From a checkpoint of a small multi-label image tagger.
Model: 7.87M parameters, 48-pixel images, arch swin, norm layernorm, activation gelu_tanh, moe soft, num experts 4, patch size [2, 2], depths [2, 2, 5, 2].
Training: 14600 steps, batches of 384.
Data: trained on seven-segment displays showing three digits, 195000 training examples.
Rows from block 6 of a small multi-label image tagger, named by matrix and row number. Rows with one number within an expert belong to one neuron, the router's apart. Each number is 500 + 50 x the weight over its row's rms, rounded and kept within 0 to 999. All counts start at 0. Numbers have three digits each. After the name is the row's rms in percent of the matrix's.
Before each expert's rows are labels from the 100 images, of 14848, where the router gives the expert most weight on average: "top examples" is what is common among them. Only what is clearly more common there than usual is listed. The data: seven-segment displays showing three digits. In brackets: how many of the 100, against the usual share in percent.
# router: slot weights (model.blocks.6.mlp.router.weight, 4x256), inputs 0-127
# up: expert up (model.blocks.6.mlp.up, 4x128x256), inputs 0-127
# down: expert down (model.blocks.6.mlp.down, 4x256x128, transposed), outputs 0-127

# expert 3
top examples: the digit 3 (57 vs 27); first digit: 3 (34 vs 10.2); second digit: 9 (29 vs 9.6); third digit: 9 (25 vs 9.7)
router.3 100:429474471495493431435555510449478445536515471486510433506578495578541493524408501545492600569484455426486434532548443496589481478530495483483466478445490476565568475554465475470454524443516464581507507489526487521435484453507546514412503509506451547508528490490429517514465503502460504517550498533505416632494507430452597597402522537392408423396461544512502496426526479556498509452557
up.0 098:388456464421640513453533489496459498473479509481550465407528482543401467538544533441450546399454501534417543498477483491481523505519477499499418475576532486477547406560465449510442515523446498458474533566485448454435559550534510576523485550466524498557488528450435498483453473505521454496498486553529457443537491369455521480461502515547487496401495439528519562599449478470510546471467
down.0 099:537509601385485463458436522492504501556534554498517545465533528556574472480490531557477533501516482486428507453508498493611463458501496523492452396507464504555478479510581526591504468422451515441493513480520413544518529445537406395490510465544528523530498426492595552508518448599526524585465528551426495606414489539498467548517529478438490487496597475532480486510552525485551355448525
up.1 117:482514516550524566438550436474438510425446518529556571497443492461541487566457533407470521450526559463463474462464522503378487480455494548523479518550526418567517432493556437474485562550404492464414529495524522575523482606478481425459561593453488441462395536454482460492593530509518504525476511492520472535581425486483552548441573557482518447546574502530495600552513600481514504467407
down.1 120:550605513432434345488437510513497475505538492575518453521488502547471482424488497503562465461481366500488489445531500493510490569447479398468493416498435490520529488508514566523509488517487560377443462427457456562537577479451559443485453448545615528548493447470571554565473497558526524461367439474537487462487500602530448536509556447522542546528534534529533567512470486514492498522577
up.2 116:456452531528458514492537460494432452480548468518514532441472584443473492553475453452522433455384430471495436484568611453524473475475529565500525525530494497487535439578429450516472603554460419580469435474582518564569486482569430596490472513560460468496527538501522432529480553577484527443552408499488472463494529498504409510510487464537474504537439596477493469561498525577510551509542
down.2 116:474595520403597561535541461380476545446451510503476545470541519402471546512533526510484527446471541556500584490502396512458528480594470531510507464571534442455565475444501496592438485493410514484540493488487537495510517444462495463475515491485485496537506420469507555570520536591470515558524470486424576470574496490530379496502481441437491556467452489479434567416594521447426474532478
up.3 112:482583497479368461434607461436591442399521463502537610424483432511497529450569440547522465503475451535539492526527543494487512485481530483508507507465569508474475500514491524432500480397524594544541533485574519488564522485490595586540476420491545544540388521514493518518521452521573531464586374522489526507493490532556576457529474449485527446499620530517503488475484485556568555529550
down.3 106:536518465487478506541495528467533478578459535449515541517547515532572550510550539541554472469600458557628372422515542510425586394468492498458544553560476450542517446494489534582539467433552558483439497458502566491452492565520480480500517445521545425460456542618575526466446408380505610409495552475473489406488462476452539480503481600506500551459511554481475494550457558490485455497462
up.4 092:457460530448395505604545614554512472531512550512549524463518466505435472474613519438571520568479416480563559509478475572508514564556502474461507438448485455527455521557464538436503472438528468545525445525469516446547557513524520555475525449471482503535446475482473471472457559553479386519533462520439525513480533423543569428457484436506539530487394426502460501475524468510480512521509
down.4 091:552496459578522542492533534545503423473525519569449559510447553487510521472563417533504508484497543468549486492430462421486599568484540476416489487546465464533435478387529494559443446513502481475401478499403508455448439501455483512581405513476526516496600503500466489524442522435532593481397454400516609422479539522541532498456534596572491545532501496484514543568475481579485482488494

# expert 0
top examples: the digit 1 (58 vs 27.5); dark on pale (52 vs 16.1); third digit: 1 (31 vs 10.3); second digit: 1 (30 vs 10)
router.0 103:576545413433464536432398476435599509556505485529529441558523469406472461532440561477528552521495420493510553552477489496466447535470376441468552501480493476456491546545455518458413437493540537487445535607511481412440499501481517483441513524491537534431505554520502545432510522517456520351525536472485447477505568536449496530488498593586617425448439452543506438474420459416597549541490
up.0 174:425502507540428475537478538398512456464495500561381482521539514640513450492520552489459553617485589490488513543480481449481549566410413567562488454436542462522515637500501497521490557476481554452513567492515448497579437381484528390552509442575584545407485586561508489479539491478504522446428474394494515497547466574528505527497536536393510434458560562453547526504459517580501490537490
down.0 135:559469439520557489555502501591482534547418552469543525518523424418488438530461449526488533413540474546493493462550474533463385465647514450433558527522493434561476390579474537425556391434561548478479461482476529461352507592423527490483463470435408522547450436479428532527430548512526476531593464554525541502373532410518492487512461437570497514596457538536463516537501471457474486438527
up.1 103:550474520496530502457624499510485532356624554437476482415462427557491505488514427451515498459419488551543551530518457492541544480550503555516530537418596591512488442459502562464508508511461552558533484548541572498509466494531545607441399483442437582559499527436462557456475526478545453475529449526472538517548480431500534464533436444489432497583469440524425462428534486467473532568475
down.1 100:502494510474578486546468497498468472571482449572481535422489605436509527547576507455458492363490492494473475416386540496451459540493487493554339503560513452507494496457433580517580561512473481487491607441522440540519580500417540425479597539515493484446537491553524512508574518441473551507435517509515459547446501477441545474530486553520574545505466505622521502553544532607466462444550
up.2 114:463488551464565521535450482511482437518526511526500469547492492404505425377427503406464411613502572466438426482514458468508447490527533503492517505554489393507474543542477570452454633472457522506541491360531505551472560463449507403548532428424422449440538455489395494548603551481560477516475524449490514511501572483545514524456397447470540535586561643518514406441543513478501486469567
down.2 119:533464556495448563506522547464587488598523413606520534562579510538466540568506557511579578477534454507509473588481475495491507407510510449534518458453487513521521510408485526524412534462482611593490429591482503460483553490568548571589548519510530519510506545558600437443436450565512535484519405466506513510523554553558489437445412479446526470413494497563492655553490448533487553509550
up.3 109:466556436560539534527406479480422537538587529447487458451415412528565399589451528465541597547475397486537576447457547564491561492518504511518509458565475518573484456649541544511445648610518356606555517468428425561536564516544560491466514491485481499487632456467472446405526468508516519484490492441471508463529424512494459427520563441496567525495470445461620550455531570466525549507486
down.3 118:585475549582422472504494462547500414607480451420524525549425549460577505463516487590468592504530526500548596539518551528466633481454515479504479462505451495566410413562485493529429389466455474586489492433407433485447550417470528640549470501563500486387472440522489445441427474540495529475459493482517496484522507541515469509531500529532521540477421444509590490424533441545519577479509
up.4 094:505512453467553431436650511504535524552522510485519500405458533455469525537549518517500459405459491482494580587544514549535486586505552468500576481410446531500512507542557436410629508418531481516505564589550527461498513533476524576512490506482440505473451527495468479510454555463555501515619481519553475505499419490491583413439504436453448459611566497523407508430494441507494495507523
down.4 091:391538534532514510513488497501478545543502541495481508457543456528429575531492518514423460561562463616568493474521434493461444577532559581538438502497490446428524587542576414479542372418577462459494628511387485473438493510547504462447458514514482484573537540468507509521438504521472444540514595527434514418426532497461504518532483377459431465488458453477500574492467559491568436559538

# expert 2
top examples: dark on pale (89 vs 16.1)
router.2 105:497546475519582474415535504448509432485530489491526483475451429468432450468537473557500487494465594559428488553582425456502496586479482455465513543612521529472496529484554424556518409524460544485458556430547574518557586621456496429484394482517441461472454458402589371501452527454475562510482386471482542530550456515531449496518476440552457546525555573574591508514521533461517467543581
up.0 091:382506491548470424514442504429536450571431495605479458503522485518548541480616515515482523478530492552512519536534540510456477596438552508470523522467468451583505493484449551445480482498554544460478578474514484381462488477468525539503471490466618474460476445507622549534522374480431476418499450443445446467504437499407502525500476505416525576452550563516530503444514450519498494476442
down.0 095:554457497538554514504462488545407603479589467578431457501509525477562504420447546519461593436473499574486456439420431448495520459546530460498481478616490444408466511479471536525525516557504546458477467513576483502490435506526516488549486567464554485577438514436491481543469545481415487538444487537541491540433457631548486452605503605509519442539492455524483469566596471495549455637486
up.1 099:451489419607432435494536566442559568530381548503496559472498470509573509479544449448523533476460452520594539494539512484550476512425529543430495571468386507504497496552500497418513466448518438535486520449525504366532475563487428473452501499387459496469425513535511534482600504453556425423526483564512479510464460505565483474586505448495537546577551485465460583460492620509514471446431
down.1 107:522486492520587479476540504547415531541526485508412467467514484456462565447466492454542550452511576561537433534461458506453518559550458551394396411584530410534464569500492636500544536568377439448481461418527471460542437440514501502442499555532550570642557453423452522536495514560460446555505506498487381575426459514443497487450472527498442596368549478527532563526512468601491465393513
up.2 099:428516453463468514542540490439454553444465614471466396502507436515498479384495521471459515489531449568502603512485458523446508638506533525493558423522496514547501432506529541554476553541450492425611536591552511471581462475479484496514442480481533532456598496534523457488517543525501517440525479450512514511493520513482494583560400444514563453493562528547349452436583483461485474439495
down.2 099:559413446566551450557411488576443462426496495417525479516497533445540584501541464469575533419536587376435529442530491604448482426478502513434416464562540398560517443578507531492516528541497509513567486489461528445453475516552539490426528524454528512449528447478366550525474477500471498541436449529482589484506462443494440436539438502557506537514451536436595495589418509556491473510532
up.3 104:565530508523511506481508554427522500571536517570535580450588550536442412576502477548551489536460437404503475468467548608482524602519470419557518504434549600565576551467517548588492465416469495515500437508524445479533484535484506580514542437543523554507542632573418502438492476384497448464520524540489542421418479537457539433453508450460510395519419421506486481548437499456487488520560
down.3 105:461517489533504532435542409522473465405525502454489495539484482521478532538455491528520479505574537452409526467500550418449438512530566502485535489466477478542441459470472630394427420456598551572563551443480446544499574400537558538387479462519480556524471517505559539513485541517566573498503491552555440580470618535466561509494556524446502535463541578508476505538434401450453521510420
up.4 095:513474523508455530492521487434527445470517528533437557530467473455578522421478494365536463490450443556482508571515398430452548435532481441525575514488384565502565488487500565503491544494510459547592553565592488505470487462545454542539520527519459498532530502461423540465552542587471466426511592510522537532497511349496511510408441471517499413534495508458531468474519507510431477495539
down.4 093:532471636490584475489509483476455456493488468522484452489477544462508515449599541541509431486461536437427490460477501491565563473485513561383554514473442508503534492487449538486484474529536496499501507472513537530656609574543591496403533497433498467439459445508437491484568403528521508535435484464546517436633458533533494510456510495453533618504540564482541567574458493581569543565460

# expert 1
top examples: dark on pale (68 vs 16.1)
router.1 091:477538529481504438458498518508458467495552536521440491442470501441542508521472551556513466538512568501531521528585477478545497486578566472495515511454576529518493568443497458566378515498450553531540499515451538489541448489400597573541513474535413446566466449436587382562539463458439403571465469547525532534501482533437475518412574543456506526486604436585514546553502464617400477528510
up.0 097:484465518511537552545569487420447561463483457527553534509507468533483462484495575500484493471451545459530513488518438545529344427519472496545388535580501507500512503511454454508648517437546586504410588549574607549402498556608443501576436489494578585485458532480459480502498584542434541490515490503413485501534442444560473495618500376485471448506542526530556518521501549392495469445499
down.0 093:493624493495500499470480482386554505526473470476497483460442519396477568492517572556532659398428521428587552476558494449497468478493574481463427410511534441522518558438484463554476446489513537531596506497562469456468475529453471525432591489528581511513536416493566555494501518476487471518482477501475467489527522404478494431448479590569510499517476519495551555382612432428372506470483
up.1 105:510558468495509589501536544535464522525535500514499380492513450456525446548521521540447473515485500435449515452500501516526494568448480529486478417544446492597527541494469533615471555536493442440510512444497480477403546565425483495509493538539465522458544517463422466521615543448478479501530534467586444540457526355511481547460606480542457489587469534443436576503403502536489529503396
down.1 097:548493524563556461546463457473489349552488502494505544547460570439485563513495453542526451467525581568487498516470572564524473350489553480548507529489456555475422523581565494464488517509536521523453414551475424500587399434538452535438530560543500455434530538533569448544509403461539533591518494463509530485483453585518438446471424506470479513532485470463582438499535459484493433520544
up.2 107:490555547496564385548460499457508496571528529508430548563492534539538475582574584555500507459457462469421492533536471553439530506512403389478543548494485545494531503525486470351565399541524529527404483449505528513477482454478540435466574499497497501520484537548503493464591462470546487457591426472542495359493501533458538399440487532433532621428494483548543545507416466563462469527464
down.2 104:510439433560545609431578417498506566490572431495508493544534570472466552528422470459525467463541591523533500497457508419463488497512502502561406535556467517440454535511496493520477489512469517490544618512498496471425490493467415485600411442565454430536499482511461494506471555519511534509472613471469517565443519476526406415499518428564476512539507525512535506532572559477419406513616
up.3 093:429504510498478488410521468474530472590470442425550436469554557556521513589514507643601418467478478395546544584457508515445527553524465540548571637500561504485494493582485383441518440461615458579478497522458532535470561481555488533476476514527484550477510389596342509521498599533470524439557473500437491464523484538536495480437539539427485486492513498540543501454522515418542569527539
down.3 090:499461515510525492500473575450537581456480485507531496560477541523443405475534491486455492527592516526529523523501498448550564545490514523464441407521509471442487565437554546479509484412507561398464500528480485441466497525458470471522500393473495484470496454451489522528484405479457485556533567523434546532593500471498493465499434468549596505524580537525410553491490480656447426515469
up.4 092:370595501544498520406462455431570459482485476596494523579485443454604458550527528525386538438608468507473530453467550554556433470474446545458487494523498530469526507499478441494475514455510473532483571477433496531544494564478553516516540521566505442439448525363505434456504519520469548460482511550560524560633545400509552519527564534593493548497545447452515567481496520525414507547606
down.4 092:506481487466452551600558511411506479534554565543508582448459465498464447532555501433435519551536587529415489548480514485474607585558506387587517496447497566581496516599495528552498499548470443515523496430449478483506539468515535474436450523503459519583561506595508538597490452466517459476531525410463514568430539586514500544472549415493521498468512555478524494544521511469590553513405